config.yaml
color_jitter: 0.1
decoder_blocks_per_level: 2
codebook_size: 256
steps: 3700
epochs: 9.7
Rows from block 11 of the encoder, named by matrix and row number. Each number is 128 + 24 x the weight over its row's rms, rounded and kept within 0 to 255. All counts start at 0. After the name is the row's rms in percent of the matrix's.
# convs2: project pointwise conv (encoder.blocks.11.convs.2.weight, 160x960x1x1), inputs 400-479
convs2.52 099 [145 107 143 123 123 113 110 129 116 125 163 120 143 150 154 157 162 120 127 115 149 153 137 142 139 212 146 137 102  61 121  99 102 120 115  96 149 129 140 156 111 139  98 156 151 111 117 145 143 137 133 139 134 137 118 168  89 154 100 132 117 152 127 133 127 116 123 119 123 139  99 126 102 149 136 116 145 109 132 124]
convs2.53 102 [162 138 137 110 145 131 168  86 139 135  48 143 111 127 121 100 130 145 119  84 127 112 165 103 109 166 111 147 111  92 101 133 157 101 103 114  99  99 116 145 124 141 109 134  84 123 127 157 154 119 117 102 126  98 109 118 140 111 135 177 156 138 130 120 138 113 129 105 137  97 135 138  82 115 128 149 155 165 113 131]
convs2.54 101 [132 141 101 134 156 137 101 154 145 123 130 134 125 131  84 117 115 113 117 146 124 143 176 136 135 126 140 124 147  67 158 131 112 152 127 111 170 122 104 134 129 140 126 153 101 136 174 128 114  80 198 148 142 151 102 124 145 140 164 144 128 115 120 145 161 103 118 148  99 161 117 116 113 147 134 156 151  84 141 117]
convs2.55 100 [124 118 127 166 137 116  88 105 135  99 139 116  94 118 122 106 112 146 124 120 149 117 103  96  91 117 128  77 165 146 103 114  95 137 133 132  89 167 141 144 124 145 112 121 112 165 109 110 114 127 118 111 138 104 127 149 116 148 112 122 135 124 164 120 161 140 119  99 107  96 119 158 136 170 110 133  88  77 103 132]
convs2.56 101 [146  96 121 133 130 136 130 130 165  89 139 117 143 132  87 130 115 132 136  32 121 117 150 150 116 161 126 137 128 114 115  94 143 149 122 146 124 152 121 116 133 128  76 139 124 139 103 130 146 161 146 116 128 175 115 163 121 148 103  81 119 132 162 141 103 149 147 127  58 102  96 135 148 103 114 123 116 139 142 117]
convs2.57 100 [131 188 102 170 124 121  98 103  59 158 109 123 127 120 150 149 108 142 102 141 120 110 126 134 134  99 149 157 189 116 164 126  95 151 128 112 127 117 130 123 158 138 129 159 132  96 132 102 126 148 122 184 152 111 139 116 125 125 113 104 131 156 163 130 144 154  68 113 169 151 126 158 138 144 124 129 171 159 130 110]
convs2.58 098 [140 142 108 158 156 136 132 133 145 169 127 138 107 148 108 140 156 123 168 103  95 137  80 108 141  51 108 112  64 145 142 121 134 112 126 147  94 114 134 110 114 165  98 119 153 104  89 103  94 128 127 114 153 157 108 128 134 136 159 131 134 106 103 135 120 116  59 109 141 115 127 116 206 120 150 114 123  97 160 153]
convs2.59 100 [110 115 147 132 136 118 164 157 188 155 141 130 148 132 150 117 149 120  98 147 128 139 161 114  74 147 145 120 123 114 162 138 120 150 135 111 167 138 100 110  95 113 153 150 142 119  91  88 160 128 104 124 100  96  84  91 128 133 160 150 133 109 114 154 131 121 121 113 141 138 130 154 145 157 114 104 147 212 122 134]
convs2.60 099 [113 123 121  98 111  97 122 132  96 164 111 121 124 162  77 120 107 146 157 119 112 128 120 130 116  44  90 191 135 115 122  98 133 112 127 127 105 137 124 119 145 142 124 129 148 123 151 106 115 126 149 143 123 157 127 122 108  74 121  74 152 132 124 141 132 156 104 119  86  99 177 168 100 146 157 133 140 170 102 112]
convs2.61 102 [146 189 115 101 161 158  92 142 143 129  91 153  99 148 110 107 136 148 124  94 151 117  97 145 131  60 119 174 109 102 128 144 158 102 163 131 109 169 117  96 145  91 115 125  89 154 146  98 144 108 126 130 126 118 110 122  95 120  99 124 116 134 179 113 123 203 109 141 156 108 186 104 108 132 123 125 125  85 129 140]
convs2.62 095 [ 99 139 117 137 117 124 148 108 127 131 112 126 161  90 155 118 138 127 127 105  82 151 151 164 142  70  86 129  91 113 148 110 103 163 138  98  92  95 121 131 116 140 155 114 141 176  90 175 163 158 143  77 113 101 114 132 106 123 108 142 124 132 110 116 130 148 114 132 149 141 130 101 123 142 133 152 147 114 115  90]
convs2.63 099 [119 151 151 108 124 136 153 117 129 100 130 152 166 126 113 122 146 156 141 167 141  90 115 115 100  69 135 132 137 176  87 109 165 133 130 119 129 137 134 118 120 117 120 120 118 152 149  85 157 129 104  47 160 119 125 107 131 141 147  80 128 140 135 115 168 147 115 131 122 132 122 133 109 140 145 104 140 105 123 143]
convs2.64 103 [119 122 120 189 132 122 124 118 131  84 128 134 125 119 168 120 103 128 134 143 134 142 149 120 135 136 109  67 124 146 125 118 102 120 134 135  98 157 160 111 113 109 125 122 113  99 125 153  92  89  79 147 131 146 105 103 156 163 120 119 115 156 151 142  97  82 131 133 112 153 170 108 139 132 101 130 150 110 101 155]
convs2.65 098 [129 173 154  85 152 137 152 140 106 129 147 120 154 143  94 100 107 109 173 128 122 102 138  84 128 120  92 113 132 117 135 146 134 144  37 136 150 128 112 158 101 139 101 113  90  92 105 177 105 111 109  98 114 150 160 112 112  76 140 124 153  85 120 134 151  92 122 139 153 162 117  81  86 110 169 133 175 186 171 161]
convs2.66 098 [119 125 171 146 125 127 147 129 173 130 134 102 136 149 124 121 110 111 115 131 140 147 153 119 149  94 128 134 156 131 111 133 148 126 121 118 125 115  97 129 162  82 132 120 124 149 114 174 122 116 148 140 131 218  97 148 152 121 157 121 145 134 111 110 137 187 128 116 134  74 117 159  93 120 140 123 123  92 100 128]
convs2.67 100 [127 116 139 170 164 110 124 118 124 110 145 115 112 148  87 143 160 125 138 134 101 137 145 112 130  50 101 132 123 146 136  84 133 130 129 128 127 190 135 130 134 136 138 138 114 137 117 142 112 144 154 130 121  88 159 125 144 149 170 119 115 113 145 112 127 187  98 141 175 151 116 133 122 120 124 142 160  98 111 125]
convs2.68 102 [128 110 121 106 149 128 148 160 156 122 113 150  84 141 149 114 121 160 139 146 121  97  80 115 119 149 106 120 133 119  93 128 138  84 146 149  63  62 117 136 114 112 116 126 143 113 124 132 139  79  99 107 148 169 149 170 137 113 114  91 134 114 130 127 147  83 162 155 165 150 104 196 154 104 101 146 116 133 151 158]
convs2.69 098 [151 101  96  66  99 114 152 126  75 137 143 141 127 146 121 144 140 144 113 157 146 158 111 161 132 141 105 136 149 164 128 117 142 135 107 115 134 108 143 122  90 155 128 126 122 150 152 124 138 153 149 102 127 120 166 112 122 140  94  86 142  98 176 136 137 119 117 117 166 137 134  98  97 113 130 120 180 154 128 158]
convs2.70 103 [106 125 107 126 131 145 102 121 150 110 106 146 143 108 111 104 120 143  99 134 108  96  99 131 105 133 145 103 110 123 135 118 141 150 106 115  94 121 124 118 123 166 127 123 105 127 159 133  91 115 150 111  92 105 143 152 166 132 146 164 144 102 118 138  59  98 130 120 137 130 158 149  79 142 137 100 131 128 113 137]
convs2.71 099 [135 170 125 130 115 126  89 177 131 140  99  97  88 136 144 152 124 136 142 133 154 116 101 103 139 159  69 117 134 144 119 129  92 155 102 124 158 126 122  90 131 166 168 146 135 166 141 144 141 122 138 151 124 141 122 117 103 112 112 186  96 107 107 131 133  47  76 149 152 165  75 104 147 130 107 125 139  81 142 136]
convs2.72 101 [153 127 117 135 127 128 111 115  98 105  73 106 128 123  97 149 118 136 128 130 172 125  77 122 132 144 194 116 143  96 131 167 128 128 152 124 112 141 142 129 129 157  94 158  88 124 164  80 166 117  79 140 160 138 139 203 107 115 138 142 134 148 134 125 128 138 128  91 151 133 176 161  97 137 125  85 166  63 117 121]
convs2.73 100 [128  95 152 102 142 140 120 100 175 119 139 139 123 201 138 125 113 158 142  98  72 169 131 139 127 104 146 177 152 117 133 143 148 147 108 110 121 142 113 123  77 118 157 151 167 142 107 106 118 103  91 106 165 141 164 171 133 107 176 130 134 110 113 113 131 120 150 125 113 199 109 115  99 127 128 141 126 109 134 159]
convs2.74 099 [145 103 114 113 142 118 175 128 135 126 130 157 114 174 102 109 114 119 110 137 132 115  90 105  74 111 121 148 156 112 111 158 156 158 134 115 123  98  88 144 126 122 169 119 131 120 122 101 149 193 181 132 140 129 118 129  89  94 125 177 133 102 126 134 135 180  86 117 145 137 123 147 127  88 108 116 108 125 125  99]
convs2.75 101 [126 120  55 129 112 124 140 154 159 147 125 134 117 141 142 121 108 125 134 126 102 146 128 151 127 161 157 127  97 121 149 125 150 155 182 122 155 133  99 134 137 162  92 125 122 115 134 162  76 183 147 166 129 151 103 129 157 137 107 155 123 142  94 137 144 152 166 161 137  98 154 110 127 162 141 130 117 167 121 127]
convs2.76 097 [157 156 147 123 131 150 124 125 211 164 102 145 114 115 204 135 104 126 140 141 149 166 152 141 133 136 166 155 129 135 113 142 144 172 116 121 101 107 138 143 111 147 124 121 177 140 151 104 117 114  90 121 138 118 161 113 115 156 122 106 108 127 124 134 169  52 145 146 141 110 132 112 152 116 166 102 104 197 152  88]
convs2.77 101 [140 157  88 174 178 167 125 112 167 114 151 101 119 177 111 119 145 152 112 104  95 117 145 109 147  93 113 126 120  81 148 147 156 111 128 136 114 180 119 129  99 156 105 165  97 131 164 137 124 113 150 171 143 140 153 118 154 126 119  85 142 129  87 128 148  71 140 139 176 120 133  99 125 118 143 164 139 186 133 135]
convs2.78 102 [102 147 110 147 152 120  88 113 115 120 164 137 118 168 134 147 123 119 138 105 179 142 121 130 123 128 100 119 141  97 130 145 111 132 132 140 146 181 172 132 148 114 149 151 106 150 104 155 149 102 173 144 116 162 102 156 152  83 168 129 133 147 102 150 129 150 195 124 151 170 128 125 110 117 142 121 136 142  73 136]
convs2.79 101 [130 141 101 116 120 109 112 103 151 120  66 145 123 123 133 113 120 137 115 116 108  84 110 110 170 106 110 125 109 110 125 143 108 115 150 117 109  61 134  99 132 128 140 136 107 159  85 199 137 155  91 114  85 107 130  94 131  93 167 159 135 136 102  78 127 147 125 129 137 159 133 107 147 141 152 187  76 177 166 112]
convs2.80 102 [153 117 120 126 167 114  99 106 158 133 103 113 145 151 111 139 123 122 112 134 115 141 154 169 128 181 126  91 172 120 105  98 101 142 117 122 131 137 144 105 147 128 100 139 130 129 153  62 121 109  98  90 123 146 131 135 125 131 169 174 141 131 154 127 125 163 119 125 105 123 118 126 117 117 142 139 106 129 124 112]
convs2.81 099 [134  93 130 124 106 123 130 121 129 128 134 137 151 138 133 113 138 115 134 122 151 139 155 138 145 119 131 160 112 163 141 115 121 101 122 135 148 156 157 133 135 115 103 155 103  95 114  90 136 126 111 142 159 115 133 141 106  89 164  95 144 169 115 135 147  96 113 139 153  92 131 118 143 122 142 144 109 113 105 142]
convs2.82 106 [143  92 121 166 117 116  94 125 130 163 159  92  99  74 142 120 148 165 112 165  92 124  89 106  89 128 110 118 151 127 173 168 138 159 170 152 137  93 132 129 112 150 130 138 139 122  96 122 127  93 138  72 153 149  89 142 120 114 165 177 133 166 129 125 102  90 120 129 119  78 102 118 113 138 123 120  96 147 132  70]
convs2.83 095 [139 164 136 134 132 136 131 132 103 125 140 145  97 137 141 117 129 137 109 139 116  99 114 124 150 128 146  97 108 177 134 101 153  97 188 123 116 123 143 142 162 123 128 119 140 126 149 158  96 112 141 153 128  85 139 103 139 152 130 126 119 137 107  98 141 132 142 133 155 141 128 164 105 157 103 134 120  68 124 134]
convs2.84 099 [115 129 187 110 109 131 137 132 140 139 103  95 119 119 122 127 142 108 111 120 106 157 112 130  93 142 141 132 105 121 132  85 128 113 141 135 115 131 135 136 130 162  83 110 138  98  91 109 109 134 121 124 146 114 128 104 113 100 132 130 165 124 105 119 101  78 143 169 137  87 159 145 166 109 104 140 149 164 149 114]
convs2.85 102 [142 110 162 102 120 140  78 111 143 107 117 111 126 156 161 102 116 124 129 138 118 114 106 126 105  52 134 114 147 142 122 176 117  98 154 138  71 175 116 109 124 105 113 120  83 108 126 134 110 114 147 101 117  79 112 123  96 169 122  86 113 141 154 135 107  90  97 120 145 116 157 111  85 141 179 142 146 161 144 110]
convs2.86 098 [129  97 101 109 147 132 149 115 125 167 108 127 147 131  99 123 142 114 131 140 135 133  77 141 117 106 146 146 153 107 135  81 160 128 160 118 117 177 140 160 102  81 124 131 118  83 144 103 138 128 151 116 176 122 134 112 138 143  80  97 133 143 126 122 115 185 133 137 173 132 107 146 157 134  95 133 138 111 107 107]
convs2.87 101 [130 135 151 173 136 129 141 125  98 143 176 107 144 103 125 159 148 133 131 117 112 133 108 156 118 148 109 136 141 165 132 137 137  90 136 129 149 115 117 137 117 136 130 125 131 121  99 136  93  83 144 164 102 123 104  80 144 140 163 118 135  97 123 111 118 154  96 138 118 119 104 120 147 123 132 150 126  95 124 122]
convs2.88 097 [135 138 135 126 126 127 140 131 177 114 132 119 115 153 126 149 145 110 131 119 111  81  85 144 101 130 139 133 126 126 112 119 125 132 166 148 124 113  91 101 134 104 133 131 160 150 143 114 172 114 140 101 150 131 111 134 101 124 144 142 137 161 121 101  86 144 101 132 116 124 102 137 147 164 118  96 182 110 129 142]
convs2.89 098 [135 135 132  93 119 108 127 115 127 121  89 127 155 123 158 118 136 102 143 159 109 114 192 162 121 166 129 131 116 117 141 141 107 110 151 108 127 144 114 138 105 128 126 116 136  82 174 102 175  84 150 119 133 200 140 103 127 109 124 173 132 124 132 125 116 173 151 141 120 121  80 147 101 103  93 109 152 160 137 142]
convs2.90 099 [ 99 138 149 103  92 126 125 110 127 135 160 111 136 121 131 121 149 106 139 135 143 141 131 106 173 179 172  88 121 139 139  94 141 144 119 143 137  90 139 132 130  93 117 104 147 136 172 174  98 161 174 123 161 125 130 128  99 142 103 125 113 185 148 152 107 140 169 103  89 121 148  99 155 109 172 117 107 147 135 115]
convs2.91 103 [134 104 163 124 119 106  90 102 108 112 123 140 111 111 152 118 128 127 105 143 149 107 117 150 140  66 120 129 154 109 114 138 111 122 131 134  87 117 137 143 118 158 132 162  85 158 123 120  88 124 108 121 129 177 163 131 133 146 119 111 159  95 158 120 105 112  81 114 162 138 128  72  94 154 107 135 133  93 128 138]
convs2.92 100 [114 156 111 121 161 118 133 118 141 108 126 105 124 101 119  85 145 123 150 138 153 159 126 133 135 143 155 156 117 147 133 124 118 121 152 143 115 102 129 111 124 155 131 127 114  65 133 131 124 132 110 152 129 131  83 122 148  98 125 104 128 125 134 122 153 139 189 123 146 128 127  93 105 154 128 163  91  82 139 128]
convs2.93 100 [128 147 123 147 112 122  77 175 131 122 145 134 144 133 135 139  75 111 106 144 119 140 142 156  60  88 136 128 107 160 130 136 170 145 155 151 173 170 161 172 144 107  91 105 148 162 141 118 124 119 158 138 122 146 138 106 131 169 132 121 115  75 148 140 163 158 135 123  87 123 159 111 191 106 118 150 104 119 122  94]
convs2.94 094 [136 160 167 137 143 145 113 129 124 164 170 128  95 155 142 176 144 160 125 155  98 100  69 132 126 136 121 136 104 112 161 126 115 168  96 157 143 112 145 128 151 130  97  98 140 110 136 127  89 153 143 124 125 118  98 167 117 121 149 130 132 120 102 141 165 134 134 145 168 114 188 149 113 157 133 124 136 150 100 133]
convs2.95 097 [100 124 136 137 135 123 151 122 112 105  97 177 141 135 153 116 124 144 127  76 117  60 184 120 159 110 164 103 136  95  90 175 125 129  85 117 131 126 159 119 104 122  95 126 121 126  75 120 122  88 175 133  89 166 157 126 120 129  68 129 136 122 132 136 140 105 109 125 101 131 106 108 165 143  98 150 121 130 131 102]
convs2.96 102 [155 152 145 109 170 160 117 141 120 125 150 120 113 130 116 110 129 104 136 132  53 164 126 140 114 115  77 117 129 128 129 122 147 132 121 121 176 126  97  95 162 144 146 126 155 120  70 120 125 157  97 128 129  82  98 135 147 104 179 174 137 107 124 133 123 138 109 133  84 125 123 155 102 106  91 177 175  83 120 138]
convs2.97 097 [132 137 132  95 120 118 170 127 125 119  97 139 114 114 124 140 115 136 111 151 151 127 126 143 114  69 121 116 145 116 145 157 106  99  93  89 121 161 118 130 122 131 130 133 130 126 112  98 127 100 112 125 135 155 104  85  85 147 114 123 150 121 162 149 152 206 136 140 122 104 154 123  71 138 119 119 134  89  86 137]
convs2.98 105 [116 102 121  88 111 151 179 116 126 162 119  96 127  96 135 167 134  94 173 144 108  88 123 101 121 146 122  87 118 106 175 133 123 152 118 128 137 105 131 141  80 115 111 114 143 135 151 127 129 139 102 125 126 125 115  78 110 124 119 124 105 137  54 155 131 124  61 109 133 103 111 160  79 136 133 105 120 103 127 116]
convs2.99 097 [131 180  91 104 134 103 101 102 136 116 132 122 125 175 124 133 106 117 152 162 120 140  83 130 137 112 117 122  96  85 126 132 114 155 157 160 104 153 163 148 132 105 124 124 148 137 115 115 132 120 110 106 121 115 144 159 132 127 156 137 121 110 107 117 110 130  91 145 113 126 163 136 142 108  88  86 161  55 152  66]
convs2.100 101 [123  86 106 133  93 120 129 117 118 101 147 130 131 167 170 121 108 104 144 109 106 143 143 130  97 131 124 152  96 161 130 172 133 137  87 124 132 115 141 146 145 120 117 127 130 123 132 140 180 121 105 137 150 144  78 133 127 117 123 140 148 137 113 115 130 157 137 119 150 129  89 118 106  70 149 167 153 132 122 113]
convs2.101 101 [122 115 145 135 117 135 140 132 122 179 134 161 150 102 158 138 105 136 145 112 106 121 133 152 107 190 134 144 134 142 146 158 108 177  89 132 156 108 107 117 141 126 138 120 101 149 157 145 153 109 133  98 107  84 120 107  96 109 120 116  92 175 147 132 115 156 139 112 158 177 118 141 176 162 127 160 183  20 128 121]
convs2.102 097 [156  96 116  93 123 138 166 130 178 101 157 123 145 147 170 142 136 100 102 135 104 123 143 122 113 128 114 145 139 124 127 136 141 147 117 137 139 174 119 121 120 143 140 124  90 139 128 107 158 130  57 166 103 106 105 133 106 112 145 159 109 126 119 148 138 123  95 114 123 108  85 162  98 139 164 158  90 167 127  96]
convs2.103 099 [137 116 104 150 139 140 111 130 110  84 122 133 144 114 179 136 145 110 129 109 128 104 163 132 148 166 143 150 160 106 141 101 165  94 126 127 172 137 134 136 119 155 144 115  98 103 145 164 144 160  95 120 106 143 135 126 153 188 126 126 120  94 149  97 120 178 218 139  99 143  92 115 141 101 148 164 124 117 138 137]
convs2.104 101 [150 170 113 138 128 136 143 127 131 128 108 135 109 147 169 114 158 111 152 142 115 154 105 140 155 163 122 117 140 125 156 106 118 135 119 136 117 128 131 117 146  99 133 120 124 132 166 117  97 119 114 112 145  62  86 112 154 127 140 151 118  84 107 125 173 203 141  98  82 121  99 104 190 126 126 135 150  62 144 135]
convs2.105 100 [117 110 149 134 115 114 167 116 136 130 121  92 129 174 129 133 129 154 143 169 166 132 138 125 104 156 154 134 129 121 177 146 184 145 117 130 123 144 122 120 134 131 107 147 124 122 135 148 145 139 111 166 145 132 134  35 132 127 130 205 129 152 107 132 139 119 118 122 167 100 119 144  81 140 116 117 155 135  76 116]
convs2.106 098 [163 113 158 163 149 122  85  95 138 120  93 115 115  98 117 104 118 121 102 124 155 146  50 168 118 129 176 126 139 133 135 106 158 128 152 116 115  84 152 147 159 130 136 111 147 107 205 123 141 118  80 136 110 138 165 131 144 112  40 126 118 137 164 134 108 124 136 123 131 149 127  84 193  97 164 118  84 199 103 113]
convs2.107 104 [121 155 146 131 154 143 147 145 123 163 128 107 136 136 144 128 118 119 112 123 119 155  52 167 133  94 152 136 127 122 132 125 115 155 139 131 127 169 144  94 186 114 148 136 146 172 108 120 116 166 153 108 131  63 127 140 140 128 117 123 132 172 156 117 116 190 126 130 142 125 166 124  99 128  98  91 150  70 164  98]
convs2.108 099 [128 107 120 103 168 120 107 107 140 118 166 117 106 159 104  98 127 114 142 107 137 126 114 105 148 160 101 143 180 153 118 100 132 117 122 141 104 169 109 135 118 116  97 103 128 125 117 181 111 116 156 136 147 172 127  82 130 151 155  76 134 138 123 120 152  96 184 117 135 139  92 140  85 158 138 168 138 111  97 182]
convs2.109 099 [114 141 128 160 134 138 117 166 142 126 186 113 104 148 137 120 115 133 140 175 118 130 156 159 167  93 118 113 130 114 219 146 153 135 136 139 166  75 136 129 129 114 112 129 169 110 122 144 114 118 125 140  92 108 120 131 169 130 125 171 128 121 162 117 106 116  88  98 169 165 146 166 135 126  66  98 120 162 104 132]
convs2.110 099 [170 169 153 128 142 148 125 125 122 112  80 103 129  92  95 156 123 147 119 108 118 142 134 147  95 107 142 133  98 150  98 154  98 136 118 125 107  83 142 102 128 108  88 121 134 151  95 109 116 111 154 141 142 148 126 142 159 110 110 126 126 178 126 109 120 122  80  99  92 116  90 147 146 126 106 139  78 145 164  94]
convs2.111 100 [131 172 161 114 124 135 130 140 140 107 109 131 163 137 117 129 115  99 124 137 120 139 152 133 113 183 197 117 162 100 140 153 160 149 118 142 135 114 123 119  83  95 127 137 115 150  88 118 119  94  91 114 158 129 137 139 156 145 134 141  96 115 115 147 102 147 151 120 163 161  85 131 107 138  78 165 129  62  89 119]
convs2.112 099 [115 108 123 146 124 133 153 138  79 141 153 153 135 111 116 120 134 135 108 163 132 154 131 139 137 140 102 110 161  95 117 121  66 139 115 153  98  86 119 108  89 151 143 117 186 146 129 132 159 139 133 134 167 106 131 122 198 136 139 165 123 107 143 153 160  95 112 135 107 171 123  94 169 144 154 143  78 170  98 161]
convs2.113 101 [ 97 115 105 156 124 115 129 119  76 121  82 123 123 134 147 166 129 136 132  95 116 134 121 129 114 149 117 118 102 162 101 115  90 139 143 115 125 148 139 131 188 107 105 103 126 135 130 186 100  78 116 153 129 129 141 145 121  96 142  70 120 151 148 132 124 114 156 107 111 117 122 112 152 146 100 159  90 129 137 124]
convs2.114 104 [126 128 118 140 138 164 147  91 122 130 140 153 138 152 117 115 159 163 137 143 123 101 166 111 120 116 143 116  87 115 118 102 143 161  83 102 134 144 185 149  98 136 126 124 146 139 122 136  60 119 149 185 118 147 128 158 110 102 119 180 137 173 136 114 154 153 153 141 102 105 154 139 172 154  99 129 144 107 131 130]
convs2.115 099 [101 149 140 110 116 148 110 136 140 119 138 150 126 156  97 150 162 119 126  89 133 161 110 141 140 183 105  79 127 144 119 100 146 136 149 121 102  77 149 128 125 105 124 127 132 116  89 203 139 178 167 106 126 131 146 165 125 153 113 104 136 168 176 124 154 111 192 111 121 162 127 137 140 105 134 103 133 109 121 145]
convs2.116 104 [140 201 133 156 112 142 103 134  82 156 114 121 140 158 132 141 104 113 105 147  92 108 108 146 120 136  39  96 136 115  81 132 178 142  93 130 147 156 106 140 134 138 132 138  73 189 114 123 102 140 125 144  64 119  79 180 120 139 141 174 117 135 164 122 138 132  94 132 137 132 119 140  96 136 164 142 135  82 132 118]
convs2.117 102 [140  64 114 167 105 130 146 152 129 129 105 124 139 136 135 112 107 135 108 119 134 123 123 105 128  97 132 117 180  98 114 144  72  87 148 134 159 120 140 129 138 116 151 111 121 107 139 125 125 162 148 123 118 142 108 157 148 111 114 120 113 113 128 128 146 147  85 116 118 139 119 141 171 143 150 129  77 107 157 105]
convs2.118 099 [116  91  73 133 126 131 150 137  66 158  88 129 114 127 121 129 158 149 118 145 151  95 131 146 153 104 128 157  99 128 125 127 127 147 142 111 123  60 131 129 122 105 125 137 125  76 154 138 134 124 155 190 108 116 142 157 167 114 118 148 122 136  94 133  99  96 109 174 163 124 139 118 137 121 113 126 136 179 102 113]
convs2.119 100 [121 160 143  98 105 115 104 125 155 125 155 126 130 123  97 132 125 172 106 142 125 122 124  92 130  91 174 114 110 146 163 131 126 146 191 112 138 220  81 133 128 132 135 130 120 112 112 131 115 115 122 161 105 149 158 134 148 141 149  98 119 116 108 123 138 119 126 112 141  71 150  90 113 136 102 135 141 104 130 103]
convs2.120 098 [141 144 129 136 127 148 171 142  88 105 161 121 108 150 102 141 133 140 140  70 100 152 146 143 110 133 131 120 163 101 149  96 131 144 147 132  96 150 123 120 130 116  82 127 136 107 113 120 114 119 171 153 136 160 131  98  95 111 133 115 133 130 136 117 142 123 128 127 141 124  85 112 182 116  85 129 150 173 106 151]
convs2.121 098 [127 166 144 162  67 119 107 103 129 138  93 108 140 103 114 103 131 120 125  82 128 142  79 149 126 113 129 150 162 130  75 136 120 176 153 103  89 134 137 135 146 114 165 146 125 129 106 152 159  90 148 129 144 165 104 133  80 130 100 110 128  54 131 146 145 107 157 148 132 121 111 149 168 151 118 147 157 153 185 142]
convs2.122 100 [118 157 156 136 105 144 106 134 131 137 118 120 145 115 136 148 126 140 131 108 143 157 125 148 130 125 135 113 122 122 117 122 153 107 137 137 163 121 148 148 166 132 112 130 147 118 169 118 121 156 150 111 180  96 110 148 117 108 154 153  94 159 145 151  98 167  98 131 160  93 137  85  78 127 132 138 116 158 142 129]
convs2.123 102 [120 130 179 138  93 131 102 144 165 135 171 125 143 103 114 119 153 119 115 115 149 168 134 135 112  81 113 125 119 138 126 155 119 133 127 126 134  98 134 149 112 146 112 120 162 123 121 117 125 153 130 135 141 123 167 152  88 154 101 173 141 148 155  88 162  92 137 159 101 137 139 137 136 117 154 113  99 172 152 133]
convs2.124 102 [ 99 121 143 146 116 119  84 122 163 126 140 116 122 143 100 115 115 119 128 143 121 160 104 133 114  99 164 156 119 181 131 116 126 149  89 133 115  93 141 133 119 149 145 113 116 167 137  82 146 120 156 172 148 117 157 112  97 121 107 160 119 149 147 119 112 102  79 130 124  64 139 175 153  78 148 127 132 151 153 132]
convs2.125 099 [151  75 140 110 103 141 102 139 159 103  89 117 115 126 133  85 114 119 128 117 149 130 133 126 167 213 160  99  91 133 152 128 142 137 153 116 153 105 115 142 131  84 126 129  87  69 154 157 131 142 150 148 121 174 163  98 114 148 151 120 150  75 154  99 112  89 166 144 127 114 145 142 102 118 126 124  71 237 130 172]
convs2.126 098 [126 125 102 151 112 127 116 116 132 150 177 113 138 160 159 131 135 118 130  94 156 155  97 134 126  98 154 123 134 121  85 127 157 117 131 140 106 130 110 134 137 160 143 115 144 144 151 131 101 112 105 121 151 102 136 127 139 132  96  50 122 126 130 134 120 142 157 121 134 164 135 160 137 137 107 127 130 153 150 104]
convs2.127 106 [140 150 135 123 162 108 106  88 129 170 100  99 126 141  60  82 162 138 111 121 147 127 145 128 134 199 123 132 117  97  99 102 124 158 127 119 123  99 100 157 129 133 133 104 101 187 127 159 142 153 111  74 113  94 145 173 166 110 115 113 150 103 112 100 126 128 165 123 147 155 129  98 109 137 125 122 135  57 161 127]
convs2.128 102 [137 150 105 112 146 108 150 134  90 121 153 151 149 113  95 123 109 125 129 132  95 143 138 152 105 148 182 148 132 112 111 168 111 118 122 128 133 154 125 125 115 124 108 145 101 158 116 119  94 118 126 182 117 110 136 142 125 114 148 114 106 119 130 127 118 105  82 113 146 140 149  75 109 116 105 164 170 144 167 144]
convs2.129 102 [144 104 174 112 139 114 178 139 117 131 114 132 146 132 129 141 137 144 119 111 117 141 151 140 159 204 112 114 105  87 124 146 106 140 120 121 132 116 148 113 118 134 144 125 142 142 101 151  92 109 122 134 122 116 124 129  75 100 157 126 132 123 105 131 134 138  82 120 167 114 176  81  40 122 102 120 180 116 172 146]
convs2.130 099 [122 166 114 124 132 137 141 111  98 157 155 120 101 146  81 150 116 112 132 133 111 149  78  86 145  47 126 172 146 136 146 126 107  89 101 130 122 165 116 119 149 128 112 119  94 142 125 143 123 115 117 133 139  89  87 155 135 153 127 119 115 141 140 145  95 146 111 126 144 123 142  70  45 111 115 143 139 114 100 174]
convs2.131 102 [118 127 154 119 160 119 116 151  88 131 180 124 133 101 106 115 127 159 147 118 149 111 171 131 140 136 138 124 104 117 125 144 110 124 177 126 107 122 139 136  98 123 160 130 169 145 151  74 126  86 116 130 160  95 103 107 143 146 140 109 105 115  91 149 124  55 144 144 101 177  92 140 113 140 124 119 108 162 131 137]
convs2.132 100 [154  80 115 117 130 130 124 131 122 136  98 118 102 138 162 117 114 140 143 127 146 155 131 101  88 203 178 140 172 100 137 117 107  71 161 120  56 127 121 137 122 136 154 108 151 145 122 151 135 140 155 126 146 139 132 148 172 127 175 122 115 122 143 125 144 115 157 129 141  59 149 132 111  96 139 115 158 201 152 132]
convs2.133 097 [116 113 123 136 134 124 149 117 113 116 143 107 133 107 101 119 136 146  86 132 103 142 146 135 138 128 103 103 130 161 157 142 123 145 143 103 111 104  90 108 123 140 158 151 111 111 105 150 117  70 158 143  72 188 109 170 120 151 117 128 119 165 106 135 145 105 122 133 155  78 103 130 124 116 154 127 101  94 131 111]
convs2.134 102 [105 119 107 123  92 115 124 124 131 114 144 164 126 120 125 139 118 109 153 154 131 111 129 140 144 138 163 153 158 117 129 148 100 127 126 140 151 151 114 125 143 155 154  96 111 161  96 153  97 113 125 120 106 102  97  92 183  98 134 156 133 117 154 144 140 128 132 169 115 169 119 151 109 108 102 136  95  86 109 121]
convs2.135 104 [133 186 137 137 127 149 121 133 132 119 132 108 101 142 128  95 122 103 117 130 132 136 153 118 153  96 122  86 138 113 110 159 143 104 101 146 112 150  99 134 143 140 168 155 119 182 113 114 106  88 185 159 125 189 141 110 108 100 129 116 147 112  96 154 109 156 103 126  82 114 156 104 165 186  83 154 120 144 173 132]
convs2.136 102 [163 161 158 162  96 125 113 118 122 132 147 125 124 105 106 100 134 120 128 140 128 110 141 137  91 112 146 107 148 152 145 109 127  99 127 120  87 160 137 132 113  79 123 109 123 140 103 157 126 151 151 166 115 115 141  80 115 111 166 124 119 115 126 133 144 108 167  94 121 114 136 161 139 147 147 122 152 124 174  92]
convs2.137 102 [123 104 125  69 138 124 132 112 152  93  97 146 116 132 180 151 146 153 143 101 125 134  94 118 159 145 133 161 100  93 122 102 117  88 150 122 110 119 125 125 162 138 113 110 138 204 133 183 153 132 149 118  92 123 123 130 124  89 134 122 149 128 145 141  96 111  84  99 158  84 111 116 141 174 141 105 116  64 169  65]